config = dict(
    encoder_depths=[2, 3, 3],
    decoder_norm='rmsnorm',
    decoder_activation='gelu',
    decoder_drop_path=0.05,
)
Rows from block 2 of the text decoder, named by matrix and row number. Rows with one number belong to one attention dimension. Each number is 500 + 50 x the weight over its row's rms, rounded and kept within 0 to 999. All counts start at 0. Numbers have three digits each. After the name is the row's rms in percent of the matrix's.
# q: attention query, key and value (stacked) (decoder.blocks.2.attn.qkv.weight, 960x320, the q third), inputs 54-107
# k: attention query, key and value (stacked) (decoder.blocks.2.attn.qkv.weight, 960x320, the k third), inputs 54-107
q.20 106:500445588619471511548494500468508537451432575476544598478520544490499528545515477521568443520488455440535585572409532586531479449502465466613490601485590501507443
k.20 108:531475462515526485429435541493435532593509484489595470385571433606463520486521500424537529592461470447510498457511465555494483514569449509469507623534589574572436
q.21 109:501509478531442491527439433515492521457460535401514489502486539556450464536460460460550535500510506413499470389439400466564485530481452546548454477552447563449426
k.21 105:573525579551432493487594509442521455503508548499478516510542539525536588498417555514568437555541533471433460472501528530515574509536548494520447498560562459541464
q.22 100:537536472449447420426549467467531477590498440445464405428497457468527515493517459517496505547488504559545490431512485440531516447473550464423571484515524477445459
k.22 098:454459466491425564399494506508511468527523475426460501579512554428511539491514450570548513493460481555518431518465543432501382542466539482488517552536492497581499
q.23 107:528558438465463506432557500435540435367510623543443564512464460447431579451512526562530571477518473560477495469526509380637494511552497583437577509564441540509583
k.23 105:465447522535464505505450453513525428549483657549450488653521622426647601592551474504543523484536550496471494515491532540467493471604476613488479584514458451505500
q.24 096:498548567463543471492452548584422520445531580513532561526486470472499541550538458496389549462550472523526497617413598497469522589483546416433500551467540464516485
k.24 096:445626502470475542545449474434507415412572520511516531479398379531502478434501494399508512433536503462594479469502426469435433471580459460524494494535521603455453
q.25 097:570490498556611469475525492463591545473513484494523521463545526446490438413500533519520569440419494555463444515450483394454446410516530405436535422470605456558545
k.25 094:535483539437502483504609513522456493493505511589512520562505557555576637559544404451568460458515448456482500516490569498526414528507475574515552500495415449521506
q.26 110:579523511431508426422483507472505444499549491478537504510535539553538587531512512427483543494588512499547450432474428560500486440503494482460493533462504484468517
k.26 107:565477510533441485503483484418442454505538438426449611489396545560547515493448497487525485522508643531448506551413548493611481520490439473550559566475467498457433
q.27 117:560496479490498513463525529500551493524584530566492437537457515488519451590481528488494531458505472486488502525404492460410509447518538536462511463467543485559517
k.27 107:490525510472534451541530498466527484589504544487510487491468541552496527494519534482457499398478534437517486549496514520482511487475486477498481508529520504402512
q.28 096:531503544619554516503521563442570492489524576469473622503623398517515423545432535490518460428553534384476514520458425612487546485461519436484411549503497471530446
k.28 098:486545520495551519450576515609532571553467427441548535452497505516528556395521480395449532455513552436485442434482455592478556441501502470579453524515553485503416
q.29 110:506410572528504536509492451480568473511472596501463489472480456459509594567460424483575522566491427473463570455562513486470450501556458544447464634547469517459442
k.29 111:499520544456544455454471541484500540496411524417537440477511464508538455534554449471481521543479550404416518621533430485478566541551524550527569540500484517486500
q.30 096:551536521500563353585646545522533482590537472446582507383511533437554524474518475503552538463415471478531470528527534493549612492465568529561486509516553487473516
k.30 099:464417471435538484433455460563469468461548632489452453452541550483508607478465443630466441590480496508521463457481535464542548560551453489544577591482474400580521
q.31 095:546506532446503487513436498525484585527481468501461391553482554552615441529451569471544520519484475532488491524437533462505546437498455513499513444481505556517582
k.31 094:532515522583469513523443520448625549545500498493417525392525412451419432458437610457583529544506536422587431535560582552529439488416448515486439560447521562529577
q.32 105:395511453439555444521466483457453464496571491433586440455470466514441589468498440574469485475526511506480484527474464488537456530501476455523479498578474489381544
k.32 102:523429477501483460461593578523524563476483507492478426501458526444510519614462452488460484550460535548568443413507633512466499659532515505440506459461456547558558
q.33 097:552480510503516511544499448465510526535479510477473527451555492487559478511528513454475436499493501491507617457545406536492575405506413567474547532541571507490471
k.33 093:582485555456433514544606462467563559571510430494532516421545561494489568556478524509540492534485573559473467564456499557550531500484462463503533475475522524513427
q.34 115:524597616480498485527474527457463544529601422482454509560465531544608587428528395523431459472428621526501482551459490510533509652490482476498483471505439457556472
k.34 112:514524541463414533540473576436537513559573495480519521525492498520545477425515452408508494507464483466573584533571458577522542517542376564513496437583501542550519
q.35 105:439476477487542574511595440434507439500459475527497466507502548489425536504491568516492492508511449567534510532443501457526577472471446488526627472379566578446523
k.35 101:394479487392585492492496516523511414504523563507543488450515418492457594510460424535470513415466434549521519496586577525486396487588537548511400479506558535580510
q.36 109:486435491465492433481450460526375499568470448587451437474403511480554505515506557472503562490469532470534558468533528497570514385429425497520504438534434553539452
k.36 106:548428477493557504460455521389464587575465544461385506510493524491462424433476535524445475510491492471480564628579441404539487437515511467508494541566542476527445
q.37 095:480481380524490540510565514560574467467536456522503527424580533544512493490455476513454438462522441592541569409424472529536617565469384494588536459441491584490510
k.37 098:501498507537427460473460547456417497494478506596555516617561460490516514466545483566583574507528446519527433508453568495587466575567459465434490491400478582403472
q.38 115:534471390505582592623504491427560422571451607541496511384430495421519510516573455477519533690496458455463612498516516525493566455523514544466564571472554407504400
k.38 116:460591451454486440413490426584507463471452403487556426578510569496429511483469531466487498505517501507438430447453560501534503589562428526559499590468515459507490
q.39 106:476577586531477532459495436436429480481465511510407509456381550463386611455469447472498405448482567437518503515466471350414440510481547545573456516557555502518477
k.39 106:542456535466429637575425580588532483523504534499578592488551531517514442548518416520528475545481496503559478460603425493486526437428433568556469553486441490551579
q.40 106:529575591420508536600505558550470488620517484509538563536611587519498508517492483482512535489481543571521564559527586583547553518515481497463443478465529443437441
k.40 102:348438511501560424439442495470539478546516543427495493371515339494506545561544394497475609592475486446516545564540434554489539527413548529539512539579494580562516
q.41 110:486463572462500460531579506461457557462417558561516541514386532577554566429448514512510517513447519495505478419473457518508546486487436534421455486523522491537508
k.41 108:537488503467581457565502473582415615564569555370593554547509475454462584516474453495518487516465501539413403518511498534449441505552422432525565513551563439629548
q.42 103:508541499530504611462357459509495571486450438492473475524530542544492551412524507524546463520425519611534530585513542426514450527488518534471517468543467526573469
k.42 096:533547516537515488575503554500654529484500448486472545546491415456564418547492507461572422595505471377491628611528480442463500515509577548534487518442511565503614
q.43 106:598568503488581495555543485482438453540517441433471538558620463486486532497435426447517403458480537442491489574425449475534547480435577479502512398407428536426508
k.43 104:445474430528503483521509577484553488441503505505477460471489429575489565524517439572554531558571480474501521560464496464468495519505516444560400441578509583517526
q.44 095:432478543463543453428449583422516520410543501456505507463515523493441520502472407521491466540550363572562466610504496432463456490514519507422498567470500466441537
k.44 097:421496454368541495540514540457586470451562466465535458500473492486518498560426474498413500444440534591470561538484490557521441573461494504467480515525453531538559
q.45 100:510370498508427531524504479591587523536467457533548440474573541480572543483528559511536558548545521437456422516435528568499605511486494501503492473469500550516568
k.45 099:487565528459492500454552475567493514479448502431365479456523500505470568506447479542418561489515636525507463461567559454482524460469507508504571531544463484543623
q.46 103:457523561459548482478336490482512475442418444497557504520587448472458466460500495496553516517492564644479409482512535565571449575533467531500495498548533580488511
k.46 101:527509496476483554478464451411546535463514497510447458565501593510470414482484490471505468529589495488485439484491480476522492467555596540559501448518492515507532
q.47 108:520526424488516543501509484464533434497646441542518410492469501483538515505487491465528524468469551508578463495527528539460467534509459496547474516595527464461463
k.47 103:572434496582399508439479504446517545576471591467530538543482485492544399434566541520499489516438497435472496582477469481547469483542503529471459478469487502544525
q.48 103:434446470532601460515517401510453476453495428463491481447438582480420488521443544536529446505499506493476502427514508500413510485446465476601469464570618519510523
k.48 101:529482566478555485418522491548484552522514537491530475611613511499483515407556492540444499439513429556500382393441487480489472450535490451538516477548504491544493
q.49 106:428496456465439551424436356513544475565539468549338445549547518477425487473476464537541544470570471581551518430545495516492485440536528551531520414501530515539449
k.49 110:452495496507489489523561484478597546540497537461529548608558501472556502398524524497466507444538482607488546576569536537432502459446557631500556499509600519480429
q.50 106:431586505491583446529447462473564548612442530559457495439462489451452549524485452515505602596408509459463599416586517525464540470510497558512450529478512614534543
k.50 106:499455402539568532520448580600497510498434499466556501603569553518447511492537518536549498476448538531530538503549549454533567550529565526507524468521538425509481
q.51 116:451496507589357521442543599463522530419468564505567507533536478525529405556523522583542528570521486439550522444518441597558543505498457507450474520436463527472521
k.51 108:553608552547598535400460447462438533531447519451500521546514445490489545517424501378604499523490624488416492475471587600552507501527497565489458561503512479462435
q.52 106:438585567517513494496534458454441525474484461517471545513505485545508455550388347398446497538577569529538431493422354523515476519540450556484426516430511550512524
k.52 110:498588443536408432497487612600472547470569433541574591467426479419548520493592515476545424448509517530573529534489503428509541586496467475487428394539603450473490
q.53 103:509598448494523499416451405499364537518557437466417474490463458478516493427465500532598518483465566523512520463517453506512555493496481456515561389489510559499550
k.53 102:557476588547456506531549508549596571557484524492482519486402553503523487494512466538564397521518532409491388564516573485487464552440512521516498372453451430534548
q.54 102:572557526557428555507520548448595452483516555431565511581537475517512464498494479499505442509412541496539482515543563446422500448542486525452486571492469501569411
k.54 100:487563518492517579507478503472492492545460494580476491485490553522509506523437536458519490511499473535459515460490489534463515510452420492464456480429547505599482
q.55 098:403459453488496461521540491516438525501498532492545556416499445594518526509565478441535522481533496582501545479410446536530557487489337546559496550393441590480484
k.55 097:591518546473550467488498513480481638498476526503519576485446499506432439490566423495466530549504424504463494551521494522511521665508468501566541465493586578543410
q.56 102:509507521424509403482567497529455491493421421512527534576450583523349515467553488441523412525438576506512548515490526445522504460435604535436505455470466461497397
k.56 099:458431460488572576539409458504492532529505485524508512478578502642503470569487464554509475547416526451484570437511466434453507428547531513526519496576494434590559
q.57 103:431475586565572509476421513505456492491475564501558459457568448496496463518507446520450470527478500476515588488493503597484392482400524453501499538418584431522547
k.57 099:467544508521612517485551615392507523480553415496535434462488532517496431525492504463504485464503517535495491531517512512481467502553642528468550496508505491496534
q.58 089:425530575511620483560498561578536527562420498503484495459499451561522594459518532457426539514506518550450587546520441463484477500579529469586447532518516431474519
k.58 089:554470495495515553483578535472542399574563443523536470498493503482433447497521393512481534476405439516530563476539577510542533541456497474551556433534581504512531
q.59 096:471552532506472470451581433469519479522512586547482579444518477459529510557534483495541535503479464421463533483609497408496501468535521515518522541489507458410505
k.59 099:503479583527552493505503527546464531558477496404481472553517486396467590505496466516592556459505500577482490483575486430504505486508520522490453643462530521543406
q.60 101:470495434477552556569528535477460477608523440498417472532525541494500427497549609520559491493517540491494444540516520490440453504431508519469487586547542483546393
k.60 096:522467495455436488516482511475493511580603510512490430494482494471524390575517423546468488434496459525560513496538419444469468534463578532619602548524518494481477
q.61 098:494464413483481534536449415529510476551464479513474548460526411577530634483507444457400554458515507464498535509503489488505533466490435473518521502428426561528477
k.61 100:553606568445547525463489522474498506545477448539481564600538482482493462428565519540495616554471581485477501523511462482483463521535469484455495440481541557535505
q.62 083:445447515484536505494483558560542545521541575555489571518437517506493538541420486527467519536491609532454484443572652525412480589524564480408472499545459526567450
k.62 081:543526483483564491469470535512418555476460403424542445526451483502515472471538476417471556499582425650462496472495403424402557531494500426562553430532508490578473
q.63 106:497533406557548522473481456460506568482488510496477581510533435493429445527491446494539426506579488378534518484467503486489493496483578488555500518420499599505506
k.63 101:503471525498531450568595554617548432504524498434484460447525540655445530498499516503499488504517538433527507500429550512522513468454525489571433530457613538507589
q.64 105:406477490429507513518442405488477413541551451409573501555522584419512543479556456604585442461447482620480470441590562482558456526585414512552539496526452487411503
k.64 114:485505513527567412574457523505478578387451547448619499499518473504529422531521509498558484446522459445465478556504458482526448498459589516473509505468596452631449
q.65 112:492493440470487504452441436464428550414480537527470413560498540533542517513470511470479523505592494549527467452502464447535505491608477472522598555578468373458426
k.65 115:358463516492621487544459475528531533585413581498580555459526560434488580450482579504514562401462570541530477494503507456469532441453573475498428532513492481470448
q.66 106:501504502535529504464465505546560544545476525482546528526453582440506545578558366468497475484451531486501556595486484502461554491443524529528515459474551570565511
k.66 109:506539497588448440390570471488487478500431462553509618558464439491432523489430562606443467486578520483483445495558518563626494491519474507477518480508468462460597
q.67 104:495485582570446584561479626599466508399601528543530489516545396522506463535550532453473462554518534544516472512511531614535458595485499605497496453489441469442460
k.67 105:494505460513497539407469577518483481454460517407449430462475479493419519483543432447561524515505539449499641463499535493481484528524527536589471477520460521470475
q.68 100:459416462508465522564443552463458502517503435515562527517609444440507559470439465525528450514450499430459448519436481543503529495439507536509498496441485459520471
k.68 104:495506484477473527425342476503461507475543504541473438448393476538476446515475421470565497561439489436573506460567556468512493580567434530518523532544448551465539
q.69 096:463532513478513525567562551444455562480477516532393579619456495437499572491537578516566490546567626461480460482559558514439539484525489547512543490557460598394528
k.69 093:411477468480471528569491423539537499512480549508545441494637520416468483487512501593606520402519524430505451553562476530478414459411435510559433503498531469617479
q.70 111:520429475566470492582515521513492541503495534424535480442622485535518489563538504474400497560501467493468387499527505514598469527460574510550492484511505524531599
k.70 104:542481415428530545431504524486530517468447397516436481447476413531550455607474586476470499512509531455524607472470507460490476544542513473449471477489490482497505
q.71 109:511461487508454547377503600579545497480546514540458449512513565440499426476509463543482521574541472479463402515512474496520504582534547533594464489441539495475465
k.71 109:531461518437623537529537533511452443466539608541496488573506592494476524515567479371531522472496467515454670450455497396496564559469588527466485525575503516515444
q.72 110:506427404577562543438504503558515494493501453487566449464483518534512497491504428445467521558498446461474539478585446436437472509573481526481522550532524507567485
k.72 107:454569500483510409479494523524526460469526514536560480507578434516398533448553527492448418424497438480451508525526506538503497525493467367527541441483614462470563
q.73 108:484503543549580556585542437498468528473494441534484582547537487493490497426432585473549513609494499418494495585341535525521389450448549457511571498459534461455499
k.73 110:614471455482512535448476497472540481580611449520491485463474590568477413526473513526513490499506579569434552518555451553522562483552469543593510443476413480365563
q.74 097:429505409465542525455513446506386539499481483480448477529598561562474466438514463492530452416464459520404496555594411489471529492434516538438485570462583514543513
k.74 097:503509509532554505491552496546412640545511543537468514542590469494422458455489455580444523471518503548559448470584476489618511518513466575538520525507476508465414
q.75 107:463466540592539444505425503486563437545509448473601427413547540450515445518503501497491457558487497554548416516529514484391500527474514546565464522452529489485505
k.75 104:447517557534488448520499475493495537479516527459553406537520583517447533483438377448419432488431528520566558447515537517474485540471564482471582515498448551463616
q.76 101:522501539405503500504502512524504474501517520492496606506454466418456528599512575489556499518496595467467490479482471523442516570433493652521484487501454432530547
k.76 097:531468553483570521458535408594473571500519492528514542540479492529525551495494400522476464472531576456521496482512481525536512492475494589466444435505453413516502
q.77 103:520617495449476528566454444573533506465648503408527494544453587461404465475490542484489473501476545474498501478441573484568526468470489515452565564509499490518496
k.77 104:504422537600516432488503379449457485511382438452505538573570525485493487456462554496508456437516493465389456458406577490550527515558479498444458425479434467439569
q.78 106:491504389458480560440498528498521514421412437471496491543544397586581470510455538432469458518550523435481535451484507543479501515383551419523465416492432482507438
k.78 104:395427440453511520530509456533537565432500536502485478549482520529527519505497567497600517484508487525475527390436521549590514444532491488441479419531588418446446
q.79 111:553534549572452484553525583480453474494507409497488424474437527497505470383477546401520488413464584417502502591503478514452533585423504511547472435529540506581544
k.79 102:504519527499367549584511496556564482483576521517384456550465397596515450447494450490592521468494517521607493541512517515412473561560394533442502492529561509478534
q.80 111:487500514523512558580522414409579469512507527509529426438442484431530560526485499482535456553419524486539494543419509377490453426488557460488517467550504526565552
k.80 110:456502500480464450403461479416536491491495458513478561456516541559475497512457456499445472389579520459459468458559530501615457546494509434548515463392529457436546
q.81 105:587501597556434497522563520462466449530561486510503497510471470477563552476514392453483533478402493493503561441564464482548526512379506527581604488591457549580484
k.81 109:532560547527440529556511478599498529528547482536507526511517450535525445588551520599540543503427399482519473545484537495418483538491487504517438506534475444461484
q.82 105:521580502543446512641536438527459536477487498468568497477591436484537481590534528436442533510472530531505448534448636507498473521458512504549525505454458468494541
k.82 101:502439520446426513486558525595506509488525468452489514505435460530616379495542449385501498554558492519474501510587437508499465455535469536466521419418431475508653
q.83 100:546472605538461472502494445569536480598570433487515498489477559489513447461548453442520604545564424470469544468565461473462510419463432522584508470481436449502525
k.83 101:446475485501483608528453417513531462485538449452555453513557386499440479516489449529498489479467472419504512574500652475510370476501535454519502533476505541500533
q.84 097:462536552586485466562407392423489522562519482485633413469471453488481617470485383512519533406466443472596573524483481535450533518588447488430477420419505568485511
k.84 098:515512438445447490470530499463540504558453585511421489426539472438464488476568546498493495518451501485490447501513534519479497597518439449457470523510516494533560
q.85 106:533468463418421599575516511506501473478480576618590499546502462427414468537580511443571426548537543471520480472452576486396555447507456489459593550511484423480474
k.85 102:508541558549489514525489449582507486506573528557557483471491453454525422555499424596536470481557524420473423450486468512540487466458463657493488519511417493542548
q.86 107:500484528453524455431536551484560532437505582466465494513481487459562533485473508495450508562451491468578561588466606515461556478460518461394465596501566506577463
k.86 106:576536448490463442495398509464541415529453469573503502484527444537523393493397508531585534544489547495539517468515431490497454473495411545497597425554468549435627
q.87 114:545493545455482450432596458481444447460522572453552519508502490577428491352512440440510488518505534512446443549474582570547542529545492461435442423526523550399464
k.87 118:398559569464568529471451487504561485475570522535468435463460413528438485462520496512531489534585478588498532545532471470491498533542511524548538515487543563504510
q.88 095:469478493542514409519497404435484554422560455505482463534517515503579579477480481571461460497583505500492429497555485452490478527564458465504475471462614512497460
k.88 092:509407501480555592494495535460480478550461501528529423534487524469486527424460564402321439376543515530529513545544473404547501426498442458521416539541468462567543
q.89 102:472495333464512545598447435507522512516516548536566490460497535452544499565587627519455428498575538447496476450534512449456470536479439560371549459486475489457460
k.89 096:481448482520531465478525535502519498548467503496446498488578509589549546508511507476491529461471580438539502539485529506525549531429452410530504575511527460523553
q.90 100:495489536440356497489450404434376448487526430477492442516483541504475579473423443473519470498439438472544458392402385476516599462554513502440593445435516422497501
k.90 098:493464426562493533490433491551501515602407550526530481532481407484476460472525504479579428464430514443444478530512466512545490493455489426500392524600448509460438
q.91 104:504450486581512464520443525502486533456549474410520490470468507523476466465503572503482549485509518480524466483572410435548477570423547524484567529553605476588515
k.91 101:472415515590463471524521515530547415438502435529478510566400525497458535391479527467361512537432523438504518545391505439425493525581527500501445520506476461461457
q.92 102:501468486487545468477444437446473556467415496543445459530442455570491405536460644435486494502506557386434519488583517466485487456410460634467505517418516564504358
k.92 099:402464575527551585560548440550441567567512561450503486535506588567429521512491482469440482448452477564471413484588515521496444477508488472529468465486499504389509
q.93 116:535527548499533587529507460505543438491475517488559495464529500620517557539509445434418548478475424458546629560501522581497619572454475535492494550573516529556460
k.93 112:477501518530526526420627608460520517503450520485450533467457457531510548566513512443523500473446495514403552481451475550448550500606531517532528604469391471446518
q.94 120:455462424576541550437490561571455456483441616579491440462530450404492440534452597464527558512563478511490475456425515521484514469451460536461472536510552476554512
k.94 115:505409542553490431514509564513423474567453544483517469606494458477536558421490435461557474541435524553600501442500517556514459412526541579534595535552493400464428
q.95 105:461432475480436555580570506512485476490479481580487446479441442499434508490522497482471484477480483411475424414357422464547436452535408511489501503516463491571451
k.95 103:523492483524493467530410494536517479513411501522522538496515480587571517506593431413438488454580510509404418458505514520524459515507501507585439487479592399606440
q.96 099:571547524519437494535503514458516476562460513541500516515356500485488355419481575489457461469563483550498477550426525550547468455457477563539428448513479470463538
k.96 102:528506492587499556634503449467540434538484512454549547557479516519519515507497448479446515422492480492513545476435507565457439507440479456489468515570558458524406
q.97 104:574553486481547475501405518491488453486577488493547512496492473459485519472528512500437543545542551460526500483534500454533490416473502619475411478573579583554504
k.97 103:497476433577495506558508444535467524493475386535527469550473453557512474505511516434401494365535431472435522432448533420548476480491394547443454463474568405481477
q.98 107:569493553422562411308491461479490453604518459563509435460482547470564547565571470455474497594502388549550565531571447405472508537464503447526546439514547537475547
k.98 108:478492454458478407523539541449585541494617535502426562534410473616451546577509398545468429492430463529452518516589478467523525499497506442442551580465467499547490
q.99 091:535507436462473386520501486537550485426571513432522456527528498529513435514446501496489529481471449461543465529583447441576488508481419462452486453530498462445534
k.99 097:432425474441567502516527538569502458448647539448515518535590604535416574502535597602481490539469551525525435422478550448513568509552501590465418485456588477436470
q.100 107:557424546572581501544531509485545545580385499501493489478535527581490437553538543464544494504469497519403475581579454562508488487485443498525500468529395581555591
k.100 113:506475444528529468519451475439539438399564486558517544525520491442494495517423470515407464528439496446510471489580571499513454469543450481415575537388484531499554
q.101 104:491538461424459510414470501401466458494505550487617550471548447562512473501521430564482523511535439533546488503440585535436537478561527638430609417481519491551401
k.101 108:437515570508599504518542559453455448571476472522565488460538381550464563550508429478439523505437453480504433423504435428530553499402511508490439501546465509501450
q.102 103:482490502504536461450522508517500508567426525616481445525495470434403485532558534544552473511577530583483429437477503592576470555538496468551577520571582609385597
k.102 099:537527537553490486561475545472552478402443450540509485543429464493513539531547549473492455497571567491481503560485401524506414563424515527507502551459500455526451
q.103 105:526474528531433568495551577440548545472499512513520535441390478456514427448551532544463514398434480534497562534553455397485452542470425511520401429520474620492478
k.103 111:520481531562466419537476572566552477493589527449461488487511560566569583563536519502553416531497441562448578506534497519420474559549491501505432460513537554504394
q.104 102:449574488467435483473504438433550475534488544479508547516429523505464509461524424506489512498468563539541544503603491482487504410520432566481569492521495612372529
k.104 103:404535527413496470485549456554483541489555418525570478523474532467455546477486579584546545443461530504525476521432484542509528505553502374445536517480592449470518
q.105 117:422489536560455573461512462512475461466406590575568533473515532472468455585537478565439497590416473486487554454491521566558499528469415509489517488496475433469489
k.105 122:520514462538475461436432563582638442523581485495485477543592549598508510478469473574510504511540518490557536513520491561530519477489549422539492423480453412422500
q.106 104:533454528607515542486571605459572577457389468555511495523497582505630458480582433562438468405520571511475476557541570567568484521488497483553426426529488500511546
k.106 104:489460499468434618535521600489532457478569426463484471502513422537473502535476497450420551450512528450640518562487526577539445456521451460499467529520499529571499
q.107 098:474501474468571401433508492516520433462457495510479520518494636511513555520533446573512510480475453616582487533563534528533499455491474512544450513471470542489614
k.107 095:494543415430465466520574515590535498516589510436487472537510508558458534498594599595411498486538432589596426535516432523407506503450479513491504537520580467568536
q.108 109:422460506538492386381475474560436547560362516565532507491520482536534558552507440455454490509524463525549406518562580551514442543522485458490464550512547422510542
k.108 104:443492443475515462565423481518613476486486381479485462476486419452534522419488534527436490535532461548613508475517539517526475506428509490478516510416426505561493
q.109 099:442449576487595370460503542551423469468470426521535504477428506518564473472498409439462513467439464518443536554431508523534560472426460581544403578449549488527564
k.109 102:516432496453536560482495532477518525503538449597427526495426470481476454511434481429425479453470489572525529458517479510444450433634477556562500513512500484495461
q.110 104:567338432540448510451524517452465526465468406456514565519521557502479384411430522554539468444539563505418506526551450514465440535560521521509488493530539522524527
k.110 110:497464522578532539538527428529499493530571497526479447573438439524361491527461517557464428423509408506524544517432524449473525463507491529484485486532509482382504
q.111 106:439551482492539413495461431512489483496439546529473572461531587444540486429521467478447542484498540495444496535520470457540506592489554416472485447556562565506567
k.111 108:496558527522510492412565443580492392521491440553457449543551560521659524541475517501401567568459569474520487636541433489530523477489462411478527459511509501456508
q.112 102:501459484495515478447550504486434456529420569456465534568573526505481481516451517435501572557519544519396518482584441509552497452459482489478544551524527409473486
k.112 103:509521415466551532412553407557509499434553516550510485577508454551484478497462492539572559493495514497489518578497470537558565391562534530561496504457467403466482
q.113 102:485470428457479431458491422605537464491466498521464476427497546360539448508423467515471490453458455493533588475444465366511516470552509526452567510480530558454508
k.113 108:459549545547457440469553508427467506600460491529446443493493536459442545525444504548480518531465572514539465487484501547392572445490501477610623590574573476514479
q.114 106:517459452528535437380509474514544514533413434482564532435500524428586454475544575602526491477401555518597484572578554498447480619422430488479458422488572462519519
k.114 100:583489507581505501527458561557585462477568358452457420526446470567575493550493500439427400512464497583483459575526500612506490480451498455507464473519427530452543
q.115 097:558537489518535504497451544461456539522476458487504467492576532444609513540531556575465533523504556478485488469466533509635504516434601539532552510508459435541501
k.115 095:546475431459550589449481488452451534495508392482473455534540551545566430505401493441502487455475489463586538541561454398497453452508498485521424565511480553420486
q.116 115:506481578530532475529510443418375512559565504500432590454439499512484527533517509495582514505516432556520547549556421427483526493554559513420524490522480557479524
k.116 114:434530478507456459441451474508478507595544543502517540452531549522493502558608494494475485481543403510426460615624452415535478470412494508517507447431492471479407
q.117 100:417327370531477580562448463496519500474564502503564496444465521449407517554456451516578452457492470511510508471585489466505526484582473513434530531525471465432453
k.117 103:426496542492588404530500494519525583513554531477527522539519494437454518463587531548636563518550482517555533465420533524529485592516600549432456537505561430389363
q.118 110:607418437438505483540526534541470436428495525493459578562552463512375409487524509454564502516442526469472429477518486546574561518437555537493542403532504509441483
k.118 110:530476472566481547469471566525484550472532554509507498498522509536443539539541562590620471486486474436445534469466568561517559558425437449522491510465468554455545
q.119 116:532416488479483513534491523491533515455517519551531534486514516505498473537507574552493498499520588482468490481533548553455496461522534524456481547490455474491472
k.119 114:484531443512493598567435505538548583445562478533527486423401421595549430512416384443479533453512521481514549486437557430454426554403512536445494484547553512515503
q.120 107:473540459542519552497512507472490494521492464455537551524480466561477486557428487458509501488528516457432628555528537458466588488512454527388601432431500483496466
k.120 104:408482505560509468489496398417521499591558494541500483539517450427517499367470501511540490554418428460477510476524568581511510506589502427540539506518443452556475
q.121 105:486524365417520529359439456485489598480509523485446515527507541543518557482534480521501481444513494480530542389606506451487497528469536419498510479548475578553444
k.121 104:511463485455498467522526441489507529450448496548524517519474539448461509463529674594588555460564520485420426540464531430605530543467410464419498529484548526487529
q.122 107:534447501547454461524505591626481475499520533458430505420540441482513406537523535457474554497545493620469453506574540498525412481557536470579507494571519445489548
k.122 107:486535488494459472594553488484520489432523460554527470534475449583547585556473535551514547556496404438578559484469642507462502506474597456499542491509517483489592
q.123 097:505468491484500478385508477434560536481482449507539543451458440514382493505510504459408540485534421477429571425523531530608478502505538549501496506459463505522453
k.123 100:529481460530522462545463469522673538477525554562448520468517535536453520474622509442449516408534548563512567531444514439478507496446534495545489494466502580463465
q.124 099:529570660466576480533543486476458534549515550447432493503501585507460467446573496503570577523469507488553555568424459424521406459477452511538443581511519601573530
k.124 100:523384471514528399556505458446444487552574454510458494465420503540586435582399469515517534501454461594458562555525450501420458499548417553412611404500492566567492
q.125 107:487506595505454531531554543493474411469563509474418566515557429555506518519505542465539548546521450473558560484411509562496506544544565484554555586468418488456478
k.125 106:479458440437392554502489531480546467509498507454535575394458573511489479510517492560601503471449524436527592414572382482439524472558472515512574418543384574446523
q.126 114:473657468531480539573483446405414510485492541443478406533554438532418530474544620458499509484473442506513484428566463387480532430426506473434561568581479480533513
k.126 114:373518529562474486462521520516520490544410632484501483476551464408553497484517424484515470465482370418366426568524422426448473461430523494491432477443449537437484
q.127 105:390553487570418507520508493532478376399538459473544495532528545480508553455426505420496491505493532584566476597438435467470556497547523514457539517451517577414553
k.127 103:426484484467363537500518493516417448487501454484486516464468501417484439415521581482542466445460542577489496472470531560483538471428491479468539545502629501401559
q.128 097:485507596430531460468455498542563513431426558551447443479515517468608505569583462485408515499534516500476474578518495533449486465448484365561500479431542467579542
k.128 097:528538409555518476563524518525505529478578504485547483571511515497495520416481488499416604490577543433500502316517546486528439456475397477426502437434487535419441
q.129 094:482546366536590498525461461531549521457466483477530381401503496590439529482445508423572387566449492596573600481446577475514536507490504614383451472461542478534537
k.129 096:448492512475491499467504524493515595516537529527533518542493530456527563582548444514548551486445480487526557613506575487475508576595610491586454535472532465549588
q.130 096:395519505532616586521493521506540530548427477539526593491467482467472446432503467491518513500488497494450395564454509546502425559532398523570439470475431432510491
k.130 100:542437445543453472541501474526556419625486482520423440441434492513542528553509526509458606549533473422563583471503386462565511446524492542485635445490540515597558
q.131 105:536475444510435452544541506465478448456609544482500422536423496414473502536466548409542511624511566557457524458462455494458547443470508563473545526490468472461559
k.131 107:504504511487430523518476483543555489497592532479536551509543470460543393418582425624478490509533469490423471503541477498435494565540513544447421596532430521526452
q.132 094:422459478540413481451587406457473507588487489459454576570518569468435543564400556465551478464549530526498477447430417433542492499477451464431546548509537562474464
k.132 094:478566512409471442455635490482518473433525478488459545415567426500500540478435528463552472518512406523472575480476481587537603620521473481383448518438453464539598